From a checkpoint of a small audio embedding model.
Model: log mel input, norm groupnorm, activation silu, depths [4, 4, 4, 4].
Data: trained on single notes of 20 synthesised instruments, 78125 training examples, 12.6 epochs.
Rows from block 11, named by matrix and row number. Rows with one number belong to one channel. Each number is 500 + 25 x the weight over its row's rms, rounded and kept within 0 to 999. All counts start at 0. Numbers have three digits each. After the name is the row's rms in percent of the matrix's.
# convs1: first pointwise conv (model.blocks.11.convs.1.weight, 352x352x1x1), inputs 236-351
# convs3: second pointwise conv (model.blocks.11.convs.3.weight, 352x352x1x1, transposed), outputs 236-351
convs1.210 091:507521522508494523505477529511500491476535464469461467479547494530490489513494558467455499494472520498562478501556479470449477498488478507518495457466518491490508505506506497516515506531495499512473489581471486479471556516510489505511487473504496469488474505523484520460487503501523519516502475506497494441473463478515494481492483509522483496570488
convs3.210 098:485533486478473506482491497509459500472483506538520491461545509496459454494486488557482480486508511499515533507550448587474484488530481483481548539514496536516466512530488485539495497558477502477498470500513476472514485480482510504498480463515523498483442482456512502543523519497510499487535485542526473522488508485544517472469504500529498520552535
convs1.211 080:537466506543507552505450572493493480539534521496466518513514462483523485508542480525446479498516467512481502475476478523497494507484515520490537447528502484498465519521483537477542544489511512497508471523470517501500463508560479482484516512479527464493500511469502512511517531521500521499485497498579485506514498529493505516479496505451496469508465
convs3.211 075:487469516465522536537507522513456498516492517518525483512489504520510506489501522512509522530475525491515489475500488494498504508472506496556498457526499505491509448509490518458437514486542498515506491532514536496488505492510511481527479523480488517434508508539549533512506441495508486498481479497512444504542463523518441476510515481498476436497512
convs1.212 101:506493503471521513510525513483496488527529527467497470547514502465517514464511505458550490497494517513514484473495502509502522528512491516518504485508514548488480518471553499511541462514515471460490490487468502536498500514484562424547523501530481518488490528501526484519478516478518466500554474497485541459477463510437463549461508497508511549513501
convs3.212 099:463465490536530451459455489506504483509533490522556505485520506536505493543523520531516489479482514447511513516491566498467500501520492507512514512459514521471481502456516498494501489503465528543516473480508521479504519508472453491539527499521522481559502497490458507520475476528490513511451494488450487522492489498445496544440473482510513523562484
convs1.213 100:486495472471488506479511512495491525475499520486515480467460508475497487537493515537511564523487491503486488449483505482531516453522477526492456513484518494480489456486507529541512507477516516502491507497508545468514463474497484491487471482488496493463489526521449528496487440497508491512477491500516518480473511495495529490502498506460495528506497
convs3.213 106:497448506499488513519529518502459494509526511468492444570486485490499519473489532504506491498495539479494507491476501471539514508487491498475530517515505498449523543518492507521515513504539516547524485548515490509512479474483535488508417486473455487501527514511497515478499534535488532474489517501473445480513535519514507497500480526542495508480477
convs1.214 107:530434518471516523542457520449520584479460506520516512505468478503529548498492525499461455457480549485467483511522540491495524498540524498495488492500461489513508533506490492522539469485546504540475506510489538507523466458464500480533503513525501540516444491481511481507484494464513482504548498479488496448496479513543498505438523508504498504501558
convs3.214 099:476469504497537467507511537496544499523455515509526513527493520488500458519504485560489454520447513487508505521453453524520509492488511498521488472550490532449523492495487515500494505479518500524477545481483525498507495474519535496476519508490526463504559465502507494518490474518519455502479486555517506458506472533504462472513471531452470541505514
convs1.215 085:496487501468485518514513483497501493483516527548498495568507509480548532422499473476449491477485517513480526510493498470475541519500511499507527501509509512508502504513492524503471535498516494471470444580508510516451474493502441516529507496501491523503511496515452533501495491486494488458552474490477519526492516554491540465515508529527488553525465
convs3.215 088:558501502541535465502437489478497515522481505477533511481518553479470538509523466505469526515494500480493514509520524454476428484492506468510475442536504508531538478542501494494485487536514516493486499511520525478558499508494512497526478445495500475505464487527475499532526487541522486509486476494514515512517497512480471497481492493520535538490522
convs1.216 085:495516473483515509478495493484529513484469468549497514502474550497480516547490497564463512516523461530521496513513497516518513486460549490513507487504491480480506491553475453495491493512497518469498493483502473496463507483458486564496506479560459486454517456509497536507481521489492504471480518508559457548569470498488474544567462507492528486514465
convs3.216 092:501484477519482472482427521500527514498509511492466517550478532494523478529424515510448480465491446484499485504516524479489500490502508519522499481518506452507492510568488488558473503530495501516479519502488500499500494500479473453514505504493429516512519512473511505483469512466514520498530500504519508383506504475518497503496500490497526485522499
convs1.217 091:475464432499456512536454514512495465480490519469482532428539444541500520521525492507522501464473497502495482520513504512521490500516496494465550508515538495494499516467534504496508469546532537456523464475531502483454495472501512455505472501513453529490529440483505486497517454504518495504505522500518472471499552488493527503508535507503502468504521
convs3.217 100:567513495480519510504508490505436508493490486473450476501446487524494524470468506509527502520504503510517494510504473465510458492504483486498472466489473525508494498470466515539555508480479463537513512524543482474545485544497510493506539517534496520473506485517498518518494499546485486497465490463527476491490500481503510498491469521491492468510490
convs1.218 095:508474494528475523482508481484452533509522507518541485556494516462539488460496458489475491521499481479517515494465520510570480482514500491530502498510459510501496563528480518508436514508451474496533466442545495540537519488539512493528499501499528535484548472495526490510526535482516494532485488562487518523494478448514543499486512534527470528465490
convs3.218 105:490495485508512522515475529498484509543462466539518510554483522504489486487505491505486504544506527482458530504508502528457538469512526509534461490536530516493466495501511531521565527470522494522468493451545518482510495488472469523509513469492479474485516479524512522546519486520524481462476490520524474503534499537534476465450516509502508548484472
convs1.219 106:519496529485475529509546506510506465495488485496489489489499502518551488532478495528511548496469489534500523498500574501505508522481531513523503498523502479503462512518465506528488520537540540516505491472487514520503533528503501558514502490505506512528491477496467481453477469503516565485481528485492523512583515510500524532462481475478501501511519
convs3.219 110:545532516551499498501467483464505494511506524483471534472487470530510526507527486478477526459519547509544518482463496511505450525491533488506460504479482489507460506499478462514561528512547517498492512476490483514488479439465549508447525512531503478482487508504496496522493467490436491499528494490489502501534477491479539507534466502509473531509463
convs1.220 093:473495490481503498482466481532492467482531467531504496458492519490497441519516457524502479509548473540478507495521515491514494501477523509519511499497500551500531515467467506499483494519544488488505494530481501512487505536516467481463491516506538500499478531508506522484489438474511521555498517466474508507500476516517500506452532528517543499506526
convs3.220 096:482507471515456536524525494524456498501480469467530484500504464476447551498506537548483505512507533496464481542509495509522502495502463524550465511482496503515479550510504461562515523468507475513516499540548499523491512554482554540547527544476531510498512498460512502525494516497500493478513478538510456489455501539493507508488464489485460499508506
convs1.221 088:485467476518547492486498479481455499510514520500499489445488513525531466512494489511492518521499422494545472531484498509494480463471551508497512537501516510457494465512510476510524481492525500495521489509496508480489493486470460499488508542544501521520495570505494504486535460514515510512514457543487519499558502520464518536487476524489492507458445
convs3.221 088:467498522508461485454503520519505520486522472496489501519523507476531518519496476512512564465503458500509492514442516524512497532522512503525493499473507494514485520524483548482448478482493487484479540508503477512506485520513533539509497532480478446463481503522473507498494437517469488491499502477549511548500521526481476540540501498471508485573481
convs1.222 078:462520515500542527495459511450496483495483515509480471492510526527475480540459533509459495484487521513486532513440516516462513508481487477503523495472511434496468514529538530471476484539524511547508507549510492437478519494500458529489505505510474511516485533478464521491473524484505527489521517493473498475501493550551527533496512515513472501524496
convs3.222 083:491465466541493521503460525519522491481512478527549507497499490528517510537518504477485479490471510513493469503508512544469541502543539491501486497455519501498530545527530520438488502503542518518524504499530503538507473479494469508485510500512445504506490485501498514458469478539500513475492472497466541489534511485489494546511541476492506511498514
convs1.223 110:503510506527467475475506482497498512515499523482558477506475441507460492527471528505505493505504491500507484508461479478510463498497483474502513480501543478535489548519532511535503509536494509518506494435503498490506478504508527556502509500511511498543490472469459470485493488532447512491490480529457486487507519516508524499507512463489488496545528
convs3.223 113:509516544535518492500484491495504503497532522507474469521495476518522502482520498587544505500486519511491524491499502507505465497493525479506482501548522511485490511470491515430524505522484526478522481554462503485525503507501556515464515519501479467481472525508520470464501484519499518544576492520514554502509488525549461502535516447474490539498473
convs1.224 122:537499543494493460465484491515496517465529490540478479528530546498514515500494526520488513481500511503473516455519476508532485507521478504493528501499497522523528463495493486546531483549509465531457515497538471498464502515543476458476485491556474498498485517547524506519478479450511542503509496494534493513478466487510466553468536504473497459482527
convs3.224 119:523538542515512475488528508505513463436483527509476499494508532497534491484537493475510540491522527469494523518514522487497490500490500498506467569488496505481498491500531514458540485498485477522486547429500496500452492513509565477519454484493500443491542521505495497475533489475525518521471508491514484518456496530525559507477479485494517486534479
convs1.225 084:511472493492525539482471506476528509526500474496521525512499465532488527500522511497477508472474483520505462510494559526451475480517461522479521535474459472495510489527507497511495506503496501462452512524448472515451525472504505497534519489518464510498511515474508531523478509527490513524514515502476481501536439513490526528493538502511549484500470
convs3.225 086:506498485496514500535461466529475472478518527492512529459488474536491466500488479493513483498520517492527453550534489499534524496469518499534493493503499466483525452523500504500527476510481503445469479530424489509511477461477517478498542509520499525490441485528476480497492508502496457449486512476488552494561488500514523500511511464509495463529521
convs1.226 127:472536481515515497513505510538471481522553509530499507515556507492504449544491500500525565530491458517542447494476526485479476513482502506481517523500473457545553537474564491460494464462468506503504496481482501505506505515491526504478491475489479500610436515506497505471478469493498484530533494463504489540536497500483513512505486523509499470510490
convs3.226 124:574495493529522445515500503496543488532488499532498518525500517451506492452480530515474514493492538475502510513505512467491522509462479529455479449532514477497512507508513510500499483506476491544561506482472514514541479490503520524474513488543502506481460461465514484487556509481524508474483492483530550539498481427490544488474503513494505484487460
convs1.227 083:459505504470492552481519518523496569511531522486505550526520523493498519499491488511491466491497496479505417515494528491534501444494484517534491521477483495499526499484499464514545518524498520479502458482485557497477477462487508501493483516488502507457481495471439451501491426509517499514530511503475505459502505532501496506516508499516489440533525
convs3.227 095:505512502507500488501505501515528528479509550529495517520475498502475550499517473508487471571512483502488546495552516445521505503470489486547487481480505487493504480485527488536541469492516493469526500498504522517529499514506517493563507490484448522499537507523526486509525518491521504547494523517462533460513517493490463521442499512482492533529509
convs1.228 100:479461442488490514557471484492487487514464505474527497520501512523490547531464511501505480495516500467478480515497497519472511521527487499493466473480518468507545530502491522506495477497504584488539497514526549494545514513511496459509476491500510519528506501507512504486487487518462454528484514478564471473483511521461471480488476510496515514513456
convs3.228 092:507509476530523546479491539529531489490515529547478561461484495499491512525559441496521507489481528511502469516474517488549531492499515496463471522490492506546489497513514488512487527495498499462532532459509492522526511473507528487525491558479504504521477512548495512492496502542518518570525479542471445560475450525445518508489468518557513491532488
convs1.229 085:502484500502475502511453463520516536487515436490542505497503493490481470562484476533513472550499495493472493479473461497507446514492493481461518514503527521507502535514466505500494515535537531531494528509455523507512530507498501488520512493481501520538515506469509520514543503517430485491472489444474491503529514490502502495527497483517483555472570
convs3.229 086:503522513478496481494523486516444455483495468499534508514511499524490523495496504487528519530491463490493527511454433564499503512495517484492513523499494494462496516505514506514435490534529483504505460510497522510486521543487480503506478496549520563496500473512521490511496506491506529504493513517542475492458521494503502509489476481482466492516498
convs1.230 089:489526509513517534458498509537497496486472521511521535490506480489484505500482474453511505477492492558519505505454514507551442498473475474535482482512512524456478534495527501506533535436488504484480500527448474516542509463505500468482500535489481538502515511527460499541521484480405518543490476470438494552497499479509516560479528510522520491498501
convs3.230 091:526468479469521508515487470478495471459504505452497503505536487507489472460497497530526505488512533527470502524497531464567523487508515477457491508473533520449505557508465485501494501500510475452541465508523488519542492532484495473478522466487495465541453457489516506481482488517536551493528488533485470527516494484460497503523486511528508469497513
convs1.231 100:503516514496548518492502486500492559496536507508534499456505471503503550546450503514436502473518481542464485519494473503491534541529518547512460500499526499533523501488520482507509500489506505487500492492533521497535522492484522454458510492500455502525506493526499481511532441528491538518534515470534518459501487467448460487501506518519510496520487
convs3.231 110:499551520536498517505453520470507489500462467508525517499483511509516487573477483472505517451565578526489497494538485495505485500467556495439494509506536497532510503487425474484488498463504481516466512487496469478523450502501472488549466518515448516564485505520465520517500483484527526474499523483533465497505475527484519491503501435480490501534506
convs1.232 104:548506481511473508538531506477517502562473552556526500449477494503522497478495461528496507487523517505509503460479503504532485494501476492517479447496509520499480517476509523498494532477486481486524496503520474533520483471475495496539515510519508451452490503510531474526481422511475479493490464510471468536482511530519507508477526501508493520484464
convs3.232 093:496489520507522467507489509504471477471517452490513471568495495518448457524472469493453465489511511474508503516481473527451500492485489491547494517508520512516496489529546468472455480476509511500533532496515476493477491474503485528471491500490496525515494471515462493499501508504493507448470523456490506511492509473543495528490485500515499496465468
convs1.233 099:484494487467510526569502512504518511497485516501485507502459543465499498496497493452516529490508464516506460518459521496500524487508477511514505526501510486472476488483550487454491513512506515477493482535484482513489491418505488506498502520503493503523542512492511517526542515482491506540535488512496496519544459522505506523486489528529490467527483
convs3.233 096:502474498520502495504473437537481535513514485459449473511501512474501486498516468481566496581503516488448464510491511545521482477463469527523448494543508509474510521468516532541532447530495503507490482535521516484521518516497524501480552516459460499486525460459502510499481536514518513528449484551516501473456536468455459501487498541507469501518449
convs1.234 105:493508525492497486513523546529470501525466515526478551517506475496484503513512511512543494494513481497513513516482487485485511455482485517516488459497491498498471457495506481499524498471483519453573493488529457476478514514507458519517510506541470496491482515505485516534551524492466504557490456480510461466512520551534502501503501485478476493520495
convs3.234 104:494471537498497538510492510518467510521490506536527516495517525488485516459555540508477483488603544476516496496512489444516470482500526507500456453543515455466523490509487456498483521508495511503461514522503522482494500478519520520498513506496493519505489471511524521490481502519452510495481522485494464476467510465496507507491451497530512464516496
convs1.235 101:439482471523459499448487505522520541526474484532451464489496524534497466492520486478494478527467507509551469484481464512534497474533533496480481493481513504466473483501489490559512544518494534522458512446494510515476531511469495497550483525516468494460487508500537479513499522526491521540468495457472511521498479504450500485545504527525484503464541
convs3.235 108:522444553482531503507503514501538471474499477492490524456528481490519499480493548521465491514530506493499505515512467502549475484502512468511518456533524469472470499495469499477483474506504508506481460508502543485537529522468462533490483501490530465490472499471527462555498464529501506517499485560481515510440485499473497529498497504472470521495528
convs1.236 084:499503499513470511503510494530491461497494476494512523467501484546519508484487523535464496518512496496495506520485499491439496501514503493541476483493496512460532523513453478477527486529487487506511480513494494470516514506460478498505508475475488484514495502516482522483470437521481510487520491487477489461533480486529544488477475499508546492511480
convs3.236 090:453519481465465496492487504500521510518429479509506505494506496456485521505485500516498518504448513469494476481494553475484458504491520515488501497523505476480443501495513498517493512456483522486530489540551502524534510472512544448484511497553494488464500508524513511527516455550510474492472524486517477509512491507494483514525480433481495507469486
convs1.237 123:514476482531517481490544536501469491523502541540497462539479500493511500531441507514475493505493480528506521530491472494550520511472467532512534475547494504481510476505465508527509505457513508510488490494467457544519538462489462495514438515509509541499507514495509469521475494474514519492466486478512523488490501492533541617501464522504475447523529
convs3.237 128:453517482493485506507488505522488494506477543509526426451493525489446470491475478526492446551502498491501476497473511507520475492501489530486487472516485485480505492516510478514505507462451479516529518518482478492490515483522453511472498496465519493554495515408475498499516516495467507513520459483507485472533499499535526480508531495516495525503494
convs1.238 082:477428493452535478503493500487499479514499478530538510475488521491501483521491517491512535443488513511512515528479501501480490470503467491513457519527519497496517484534500517442473524475508505506523512529511486502471495496498505474545530517503477484486542451524498496495507502474492497508471523536475519471494522474464490480498475545492478516497455
convs3.238 075:517535489495496514482485470508536462495489478500481506491460493481508475491433509495508503507504487454526482505597484479517565485503486480485467510527531491490502539503531506536473471530518503482493493514503462524506526471481536496514546491520501519545494525447488492523477528489508490509427498500437511499503520473524513546470489464472538457482503
convs1.239 088:474515455473501468525474464508501530479513496559463489492481502507487491522505459513477527475478530502482532497509531510492475526489515512533504481472489517486483528521490504552527527492496494501485457516530521529474473498511466510539506506528543472515473466510478508539495522537528487531513511506484495460527495471517461529530483523533553470499459
convs3.239 095:506506510483531512489500532475517483476502567462470524495506506494522506549495527536523560495514522485464459536508498481459514500469524519467513550531502506486485456501521537539475509502492489541520512498519486522521493439547530493504481518511552505500510449485527508499518516524511506496516466487471497540499488480543497513503478507560464493453489
convs1.240 109:476495482494499521489535472506497477498495484456509450518517525494506485462496503533475492484500568514454545507519480478468528514506548473513457467503472506516515507503471480497461496509474464523505485497434526480530505475496468479462452471519514518492498488530487513489476486469516513496521517512553467508503509480487513485534535489506522430478446
convs3.240 111:497494514550475442492488501486541500485523508504538512508509513494498522534495520495555534549488499496475523539496536466516512494553539499498493508496492525513513536482512497515567505502459486513489496531461478536490543516472503539531500520498506463509481494479542490520466496481484516509476485476497496549527475471489506505503449470506500497492456
convs1.241 113:515510550494545473532509513513499509483521470534531479492495483511526464521472489492493445478469507509491455471467497524526525516498480489512544482492490518497486536493462502452467508497499510517491498498483500503500498515515524487487504470461499479477462507505474526524463508485511500516546520546528496491520465487510494501516530489482483529501433
convs3.241 107:480474484528496525451507529531508453502485483529547535532477532496469504494536520523459521509525525519484520441512534511535503525488490488449426546540492475515494519545481485522507479540521532510506517402478485486531492544491528500524515511485485444517495528516506464466490471462488515576498484518493462492486479531467474533521505505511546511545505
convs1.242 103:469566540537469469444503505536508510487523525476484504494506531510546459517531494463491514484483485532506493471510507519534492446501539515492527552441510473483498499507499481485501476457497499547482497498534500533512478495507504520519498491483499521463464509513488543515530476523472552590478523510492487534515516519510506491505525495527466521505493
convs3.242 098:458486530514497495495506497480489483534522438495480510502479475505501498469515476509461488483468507505517511539536494528487538447524531540478484478513493484499499496480499459468457494483406515488517477493470455476529492505534479516475483511499558549489469459505514486426461478483441498492509487492486489527484554553483530488534490493507521471480503
convs1.243 118:543500522472526492518488493524491466548573510500526525514489488469509503527475504524545445528477528516459494477462501486514542515525500525527529509503494472499509532496521474511508532529513499506508501479526516519442530546439489532525488491543465504491591475486498502466464479519505520493510521482508479524479493486500522481497500511519496480528539
convs3.243 118:498466533518492484520462474490514451490500533498471522488502455490518503499547538532457474453536523506499498517519505512487457499491510494467506503476499475490492478484508470469493520485538498465491540523497461502506510512543517549544488504528466480481517468523475513504475530484489506501471492522459518546527504495539496511552520513478500528495470
convs1.244 119:486467509488504523516490498526484502499532449513505508516488528528500511466497469496504499473531502510484530500532524479505482537535539496479513530502489536555515523581490532499536511466518494480505501507546514473470554491501478500516539509498457506575510500490474490538497524518475512504503480454498515497544489474491479495460523565479504455515497
convs3.244 114:512521506481523484489515522485543543529493468548522515501509483477497513509505524504474495516496539494522513481480464492531524484498493526493542520456503473535501480492462499529504469535486483481472509522466503494501522500460495510540502522496464450552495507528523526509485486551515513502515468463503474515506528465469506501466504507537508485467466
convs1.245 088:488512515499482471498500525514525514489519463494513493543519453558517489486472443479544497481523483505487483517487521517527493489513495488513521519522479482502479490507473483469470509501492500454522464527525522525482501487475485575479504507525495514535539523463481506505466466532490542522497513496494507525481480477515499494512447513497495495510526
convs3.245 087:488474533515522551481507478477474514520491501492487507505523487528521484506444474525472504444478513543472515498496482501460528526485522489536516477526482515469513543495469494502509487522490521484543499578458541528497512491481545513534551492471449506504466478468501512430503506483480482536547486498500520436500488457550504472514488488493497508514479
convs1.246 099:538500515491518524494508486487487512499511511444497485476461539463497473478502446492491473499467511516514500511477470518529457511475506509525523477495471508490517415509504502523514491503502495478494507523532543554558446475497517489521516518474521561546508515541536531507484533523498464504498488482467540449556517504489525493480483516465480463484532
convs3.246 104:484489508523512456500565518558543462518534498511490542519501475492509483474484479529498476548468506475504522494509543476525491522528491563516492493499479520486508510505505574517561498437501521504516484464493499464451521527490457524537509492533484525516505491522470523476477487479506492518495501480507494509497494461519537562548492499519523499475511
convs1.247 087:456533500473436484490476487497449537489509532515463504474500497481532474493494481498524510443517478511501492513473517495484494471537519499459489518479486549532482507500510496508498483492497527471476474485511478466515515458478504512518496494507494492479494547489565516501485514476493523505475521432504493496495499498515446537545527499492530504466444
convs3.247 093:540461507562478508477475491468527523445521503504501453463487514517495533555494546490505475546435503508488520494506453522488526522472481480464494430484510517533509498514521494536518495543526556482456492498521505481500504455532457487503525511482445493469496498498502468523513517497501494467489507525468501485481483501522483542517500489465461473491479
convs1.248 086:496432484490496478507486486469534500535505526482532485524507490518484543486553460531488466505499475499502499508525503505488462506506505492477524535500492486496478541463475497526516499497531494504518502492502480534512544477506476525493507493493518538478509547519496451500484472491503462506540508554477477515520501485509482517464522509505503511490535
convs3.248 081:480521483518530472503496510513507497488540498481502519531519461495489541455495498528469468514568501507487544482478489538463517486527577476487504483532507494539528498493489534478491503538512451465509491515497526491502537498516513484488494510495475489493443534509523460498485517493452488459463477502503501500498525487515524550540526536514439450496545
convs1.249 109:497533520499509511446468527481471512525503482491499499476534460519473531483520511531489464456513463480496493474495500501546526481501510484456494484491502538489487494510493485516529448484497488510493500479520514468498468533503495496503491500484510514504515531492515505540495489512502513506500505495514481520449491501551532536493490494485492510487505
convs3.249 116:476481499470483509503541504488483472470490515507493481493492513454523536514504460516522513539539518473491472503470512529499493515464478531492503479521507471491481513492476498552494484504478533506507497471517515479507500514533452520525469494470482484474470492484473508499484454506498490489461513503491513505528500500497482508519548539497500476515521
convs1.250 099:489498486505528491502480527501471529516503503501489484504503518451523510506501517508497480464488520479520472543499461504518491508486510506524485489508534451513498468506487505517495478509417484497493513496466515501493496484441465520568490489474472520460512474549458510501513491525489478493514487482531441500518499542525488491489490492544514523499449
convs3.250 098:531506501500489507475526486472523519488504526481503518445536478495449497490466531497548510500487505519468484445490517511509515495494519521543504517472492516484471456500451523500492502493537508484492480523467492512476478508530541491507511499501468534463525441496464523476492502475486480525497511441471499486531482472535500512490454463526496563498467
convs1.251 092:533489505480459497497517504538536478509515491492499489468534507498537503543513502507498520549475509506514512502512476511545506466494464523506512530509494483477514463615474488471526521509513529520456545514450507481512504502469488492515467497499433469479531486519536514495502494499520524549527513547525566506500518501464547496498499544529505519515492
convs3.251 098:473500499499511544512487520506518471471482474497466483463545489455473493473546469505528471499533479501464536496482482512471549539551523477511532525516513487496526485507458557446496523520485484560471507515503498524505521466511466524534456528549496519501490450500489496485515471450489486474507514524527488533499512522445485522520515555509523456538534
convs1.252 113:517446530560493538476498429527508497529524485475472534470497485511511556489462516554492486492435530477503446496502520512524551497492507477498529531510500467532508511514500473486487491502507479489506511480519510478532493506495505518490484523526466498483523471524509514508491513511525443418480519471453466465474533471513502526534478551493548476466533
convs3.252 110:514507479512482499516486497525467550524488499486457519515505518517476498486507518546504501510513501492510483460520492517538513519519484520506522486497508556541505513465487478545517503431516496535540547522510502507493510465500476524495516547457477499481519513487532482496481520516529494499495452533524524501506531500516504508530468491532528539498511
convs1.253 105:517485492507494540487564483491480526519530521522496542513488500535515500562458452554510498547508541485504490515538456498483538493532499496504515509518476550497487483502505523531487497542502503470542502517533506514477553535507528511458489499508504460519556466507506519472514523482521493508482526502509492525495508487496511582483499424507523500521504
convs3.253 109:492542488520497495504512484495483514499491478487510553538515519516513540502470495471477512475471428500527549474465494484495500484503521513520504486532514509547507480536555476511485520491566513510522505500504510481495523491523493497475503529511464500485442503541523488484472514505523482512516499434534462499514490463484466472525504456466489506487511
convs1.254 097:491526480476437508512515514531520459481498540476495488508487521502495483492473512504479534499519491535505484500523528500501526484523511501508576545498437528502505484574560487557504506489534510511500481509470507498542474485485474508499522502516481509476531468522476540473525505491470522487499509532487500477497522490516435488500491497493532500497475
convs3.254 098:453545504521501465459502500555468506515487520455491511526494492482472429546503535498516504511522486514531483452491513490506492450493437518485481477507511507481486537471511519500480516518484555504511521496503487491518497532476533493504492503531523472498541493487465472468481503490459488483510522513511535507521483522493530557537503533444465444459490
convs1.255 097:556526552496538523478502556532529527515489537492504503497505460450551519520462488477514485491493487481560484494483500496548516500471501512453507469524501538511499585489549533486543488536490521522475499445506526512519457461506529481490508485536503508478482512509464433493500466480514497534500557518496497552475535523509509480505497475514526537515515
convs3.255 103:541535444481473491471479479508541503515420482480511518492542546474531475524497500473481539529474526512528484502513450533483509466532497477499469534460530488492503484437495496509495496431488506501509498491492507490490498518490519515513493504463527513467501520514526488545553516505544489478520494510492492508484486498509500504502513490554501494520495
convs1.256 096:514492481516477556497507481526502522554518492496541493535518462487527457509505499487496449528504531458514500457502495502515512463482519495507469516502494496509467466495480506470558482520501516516505505482517466563503488539500487540485458504493491515495459517474435528453500496521505482501493521507476520481527514478480495544472450527501484499534517
convs3.256 098:529546499480496536523468461487488534506548463498540494514519473507491506466498473453502500489478512510505480503500488525467536480487487493533494481487506550531531474519450507500494480451525524479529504497495483499466485564527475494496523490452473514513497496539550482544480494504522493498460484480485490566480495515507489471522523470497552507492545
convs1.257 127:518552510512523511508489466489533501520476524530517499496505492498477491535491478490518519491537518460471514495512492505497495514523509516510507458475511499487496479527498489462534581498482506523518538474487487492491521502453469560504531468480499502494499502501460476463489528494516559544481527519484496526529516496493526501519473510487501505499492
convs3.257 113:515470499537486516507494475500493530513491486471505520501527491505502512500512516483496488525511543483555434572520474527436543491500510484502541492495512502478479500503510492514508487507539499476493513513533502450488474506519523506471520511533487521483517510511535511511503503495492499510557462529520510506503469465493463505535472476519506481492445
convs1.258 088:567519500550455497449515467464475522448522498525495480466517521506449498542506519495493474449488517482526510480495454528496487535480514523518504513527496480511475539503517493500498535495556510505513477515498510544497514491518505475498518480515563501496517497476506521513487526540511497532491481502504488515492453529521472510508472500493476521488571
convs3.258 089:516466503477518502470461499492525514490562491480539524471436506460470460496489467493463524481480476538536496457503473527492519548519462454514490473510508489527521552515495482491541505527450499497484475520536521456491505533528490490501501532498515480521529516535500516525489518486483523460462517487525541522510526518504510551496509526497534530514487
convs1.259 100:491533505518486537498512514521500487512518453479515492510513539496529501547510500500491547505479490504485556498510469490493477507508512472473531472531475478515505453493480515502542476451516526498537506524477500490476451477481461519502534534483495495490449494479478489499512426500526536510519506471503496503486492535486435488506495495489490540502492
convs3.259 101:486510517474507553486496492502495492486471565512521504492470533486519534516501562511480508486526497482535516477451482501527569500476506491488512549499484470453500520503478457479482486530478485525498486478560458476554511514529486506458510469484486499492489478523492488484486491485572471476520514471501501485455539497513513489459491477487518521491547
convs1.260 114:481532496484521495512501529477490534509513468500476489505500493447519501516499481520517497515512510494518496467527550483485505520455566500493506549504529486501465508496506451498495459542473495481540522494534531435489505457497470481494478522549464536543480512544483519483481463495495474507526508478540515520546465478544486541518496480508537481510489
convs3.260 111:503521484519498524482490489493538548513511497476494497500491504499511486419507474512516515483528519532453448473521485496501508546523504517485510508529515505494471534496536509559516516546497510505525517529474499468510499508500545512533556493524515482453440502471486463487493471497472464463501526487489511489499486462456524484493502516528483509513494
convs1.261 087:533470506510472520476482478505502476548483498507521498498489461532501497500469510494566477468528474539523494492503484512499518499534503535494548528499536507517487509508474511513523486500473489498490479493508518501519509522503482458490505482490477496482497490475525534480474536488511494494535440454503433478515469507513536496501537483465514521497485
convs3.261 083:505493484492506493472510521494506478509483508407469483488505473514516475505544501482513498463474500498508519468512493483509509480518489516440534546509523475502508502463503494501530542554491455541486485417556440468507494471515495505584534522506497493553464479486470496556494538492476528512484522506484484492485504491518519503479486462493502525538503
convs1.262 099:517492470470456477486539503479489449515485506517520531465507521513475474512537463518517496518511479521511460508491499490543493511505514527477471514514484519510508434515530491503492527522507507502497501488503499486460512520496514589463486495511499512506524495499519493456474509473503533487499503514546479478473489467485525465516456483515477560461480
convs3.262 098:492492499542527535496501483515529516497459493505506537508461537508512498504485460502497512499521504513497476530521501478495477491514450524523455503492498451457495501466529485445541460529521506429505455512478499488488535478475492463549518470527481490461496509508513521497498502515504496493476527532453503473491499515484517472441557503496524502498488
convs1.263 112:472489500476520490560492489559473516550551480513525533496488537494539517471474513482487467478472501482467484522498506525521471476476509488485510541500508522469492487517548507505548519540538469500530477518513505452485475493466538492508515471513465519484551482514515478509472488498478541490492476527540488479484489504524486489508450527563477520529484
convs3.263 109:498433511462471475508538520457495488500465487520507499478481526498481530529519471459506506487497493499550511505477511522488540510527514462487514551479509478503481525522483470457552508524494516491564514518508521523482509459512477547502510498533525471541527564526504503534493487498501489519435520491493503531486515483482456501491533506472458507489470
convs1.264 096:458513481492559494490545465503512492523489532501490461532547495509471501467496516505492530490468492488484496489493473466467506495503458485481478506508445512488480493506579526521470505471513471523502523538517560479537490480502472484509487462499435469495540537513535498517475478521497510488523436499523519528490462534498515484484479444481536505486520
convs3.264 097:498473515492526486492500507489504477480502509506468514535472516472475471505472472528543520506491537502516500519504560490512497488479499542520436553504510493469501518470515514496493554497466497506487475545494495519434481522505536476491500449483444534529546507513430518475509481485451515504478498547502495459493536491490474483522490486455437528536527
convs1.265 129:483490483514501486525499518514489520510482444524461529500460503471521519487472476504545477488507493468529537522458508487519493516514514517515502522484477505469491508570510516528527531469485494471505508498504471508466566501544522536481473485515470480481471460458486466498518502475498538541437470462505522500489489452475480519488460536483499534511503
convs3.265 109:518524496514544536514499517489511510533516505496474542508494493494470502491514477481530464462542505488465514540530500458493506488515514497471525509491497489490496489536482475532530481596486502524530519493490534526516502496466512489511498507520484500518489514510523485510503513490511486537474485515502473515510512476448513478487480537475512460488513
convs1.266 088:495498493531530526524515530513522476456505495488529479519463491504530468543547503506484507492537462494545461508557466498539467498509497512513519564518500499505470514480494526526503496512499510430475499508502481505498482495477534505466518528533503527513498508483509459496504481523522529526485514480525547507466518522484518514486496514468461519539455
convs3.266 087:547505521523474513541481525472529506473481500527514583518474507513507602484447483500494493518478459473517470449493539472479503529513461524474500474485499483459504532470503480492494489534532491519524474539537493523493531465468467495526522473504500518516487483539539490480538487508501463552470494517500537544480511514547499513502495524474519494539527